Weights of a small multi-label audio tagger.
Training: 4600 steps, batches of 64.
Data: trained on drum patterns on synthesised drum kits, 11.3 epochs.
Rows from block 2 of a small multi-label audio tagger, named by matrix and row number. Each number is 500 + 40 x the weight over its row's rms, rounded and kept within 0 to 999. All counts start at 0. Numbers have three digits each.
After each channel's rows are labels from the 100 clips, of 14976, where the channel reaches its highest value: "strongest on" is what is common among them; "loudest" is the band of the loudest frequency at the time of the peak. Only what is clearly more common there than usual is listed. The data: drum patterns on synthesised drum kits. In brackets: how many of the 100, against the usual share in percent.
# conv: width-3 conv, stride 2 (model.blocks.2.conv.weight, 128x128x3, each kernel summed), inputs 0-63

conv.70:554528537569529449538464549532477476497563404494503525493521490503518492537499514575467512566480519503527502479462445500419544521484468506502490440536397492540451456522460457495551535512475472
strongest on: rimshot (94 vs 24.6); march (38 vs 8.1)
loudest: 1000 to 2000 Hz (30 vs 5.1)

conv.117:522484502514441543483496520464511516488485533512449535539392425458545545491458497556498476550558562562487552513507476523574496536530541471485444482506541478482541558426476541440500531508566469
strongest on: closed hi-hat (70 vs 36.6); thin (high-pass) (29 vs 12.4)
loudest: 4000 to 8000 Hz (53 vs 23.8)

conv.85:540557515522512527431467496526462529528532523458445514497482478527562494471464498483508515620492531488524520468497516546513453500485458514565438476518602466463501556496516494494453528499481479
strongest on: rimshot (100 vs 24.6); march (39 vs 8.1)
loudest: 1000 to 2000 Hz (40 vs 5.1)

conv.15:501482522488514536493494529516488510482573491499443488531511475498511535464400461458464471492554499471497537590539459471482511476510440503551478413539503536518475528531548482482388491498498489
strongest on: ride cymbal (96 vs 18.3)
loudest: 2000 to 4000 Hz (28 vs 6.2)

conv.47:462494482441514468521540481519497486459518502453484485524541487518504508459500514514516454504499473524482591606417530490506459433568526482463504453518542538568554512494504501538409462517494511
strongest on: ride cymbal (98 vs 18.3)
loudest: 2000 to 4000 Hz (35 vs 6.2)

conv.6:498498658454517526514493474478492538536534464576460509513478488527491390490486641484504529438550455538537490452514486535518526534508523596479529527456527526492512526483499497450495550476523503
strongest on: cowbell (100 vs 13.7)
loudest: 500 to 1000 Hz (68 vs 2.5)

conv.58:558460465498551488464501509443540487498521418522498431492432454495527497509468513458498466485493540535470527583433466506508486535517471463495522487539535476486493515464520526498431552522497532
strongest on: rimshot (69 vs 24.6); muffled (low-pass) (44 vs 12.1)
loudest: 1000 to 2000 Hz (31 vs 5.1)

conv.121:506446526601483511486486504502511412508513518556538520540493495535415553453521502461501607507509563442489505547590517485472483493479528475518564507497462545529519513584494531486443500517511464
strongest on: rimshot (60 vs 24.6); clipping (34 vs 7.8); text has "clipped" (34 vs 7.8)
loudest: 1000 to 2000 Hz (40 vs 5.1)

conv.52:440411480427498475477525471515576523492484500488541425514587494550497416552463538500510496459486517493480556550516508524508545472599518449538476519525577497560515473526441475553514468481495527
strongest on: cowbell (60 vs 13.7); thin (high-pass) (34 vs 12.4)
loudest: 4000 to 8000 Hz (59 vs 23.8)

conv.124:495451502478467477443458473507430485533535559551494470497514559572520519503545454553509525446487502479511462530536521500505439478462543457481391508489578545481485516513474576456513557475430518
strongest on: rimshot (77 vs 24.6); clipping (26 vs 7.8); text has "clipped" (26 vs 7.8)
loudest: 1000 to 2000 Hz (54 vs 5.1)

conv.109:523499595448514504500504496495486507492526554505565501473422477493515477504473674554507475495458556510583451491503548461514528463494492591473484552489586520489502459516468463505436473489522425
strongest on: cowbell (100 vs 13.7)
loudest: 500 to 1000 Hz (72 vs 2.5)

conv.105:580523548484487489465491477500467549467492458501531535493501455618459477498509575489495522498456526520447537510527534507570536487425498486504492465520536523432453541540500490493507476453558511
strongest on: rimshot (99 vs 24.6); clipping (32 vs 7.8); text has "clipped" (32 vs 7.8)
loudest: 1000 to 2000 Hz (37 vs 5.1)

conv.125:538582494501481489496523536487489518470500513475513530492533493465471535454522538478594487518469483541480495458435522439466553625550495588495479542578521512476538492540559438450568508512496562
strongest on: cowbell (68 vs 13.7); clipping (40 vs 7.8); text has "clipped" (40 vs 7.8)
loudest: 500 to 1000 Hz (47 vs 2.5)

conv.43:564484485547530506490452482512575551549524517483458505538493405460489491559459495477446552466511530520423534554466527506515441474519454516566431487489463476590502511592480480504495417517480521
strongest on: crash cymbal (58 vs 20); clipping (29 vs 7.8); text has "clipped" (29 vs 7.8)
loudest: 4000 to 8000 Hz (54 vs 23.8)

conv.12:520507484507501486549480482498529496429562532496484488487550522562458493479467507568585475491556487511473506501426507497516490396481521434492450494517465423472516495474459504448508508512477517
strongest on: rimshot (100 vs 24.6)
loudest: 1000 to 2000 Hz (36 vs 5.1)

conv.123:497493507511487511427519475474567560494471433491464480539497486483580471539508689518536535522529498443458509526491503514501577507513472568512475532544502505487516498505457509555493573512519450
strongest on: cowbell (100 vs 13.7)
loudest: 500 to 1000 Hz (82 vs 2.5)

conv.62:594447464488526488484507466531475451515552493501528567519567448537567440509516596497492572493541458496498459451478500518483462527508560509482538496498577501500523492502535495555545511460521466
strongest on: rimshot (96 vs 24.6); march (40 vs 8.1)
loudest: 1000 to 2000 Hz (31 vs 5.1)

conv.4:545454505524475425458531494439525481537519465484501506556424496563500537481502451499517482530506486512352530418529519487493525521450535546499480558482586495520478479487519505488548461522516410
strongest on: rimshot (100 vs 24.6)
loudest: 1000 to 2000 Hz (47 vs 5.1)

conv.116:500551542491520421492429534516496469467532501488583466479567479449455435496505547488522495488458538517433517522434488437440562480464516472467560503520541442527501469471503377480524475490504504
strongest on: open hi-hat (63 vs 30.2); clipping (39 vs 7.8); cowbell (39 vs 13.7); text has "clipped" (39 vs 7.8)
loudest: 500 to 1000 Hz (25 vs 2.5)

conv.86:512545470471477484456529593495557498470512482458613538514516446478523505544506434523484461462528477514543430452522510495472541552506555515496535527489537530573523500508444456512444529479499538
strongest on: closed hi-hat (64 vs 36.6); thin (high-pass) (29 vs 12.4)
loudest: 4000 to 8000 Hz (67 vs 23.8)

conv.48:471511459523537525515498463503506514481491481501518551496503499569583532527437528502506457525510493446422489471525498421522512458498559522562426555455392511468487508568568503539434589481506550
strongest on: clap (66 vs 24.8); muffled (low-pass) (37 vs 12.1); four on the floor (28 vs 8.4)
loudest: 1000 to 2000 Hz (40 vs 5.1)

conv.108:494496491448498464462547490523516483488510540519576494471459415515525500553473494448509531499469462487458535557427456517504487533501441500539467467477525486489511515556510450515531497443494438
strongest on: crash cymbal (92 vs 20)
loudest: 4000 to 8000 Hz (69 vs 23.8)

conv.96:554550546520514509512506504512491461512561495488474518550538474550581645547523632483583522520497530491487455496429513502534533513541509551439514514599522462519584516509527474535529542505470496
strongest on: cowbell (98 vs 13.7)
loudest: 500 to 1000 Hz (63 vs 2.5)

conv.34:455477545549564521451538476534554476482536461564455530488472508505501465486477521452478521539413402464453488440485489459393475501491520526544534479470475462463513489530536476480503488451450432
strongest on: cowbell (85 vs 13.7); closed hi-hat (61 vs 36.6); high tom (36 vs 14.1)
loudest: 500 to 1000 Hz (50 vs 2.5)

conv.99:453521530461487572544496496509490535504572490524499510480550519520433527460463476400468544492487467422494506448642393522478468492488489410538541457528530463543503510474485572386464535491500492
strongest on: open hi-hat (65 vs 30.2); clipping (44 vs 7.8); text has "clipped" (44 vs 7.8); white noise (32 vs 7.4)
loudest: 4000 to 8000 Hz (54 vs 23.8)

conv.57:497467572510508469447487429526503466506542476490449577479480496422510426498513666516492507481484468437483532483494493452486506481556565531495499508496580513508594540522510539497442500517481464
strongest on: cowbell (100 vs 13.7); muffled (low-pass) (31 vs 12.1)
loudest: 500 to 1000 Hz (47 vs 2.5)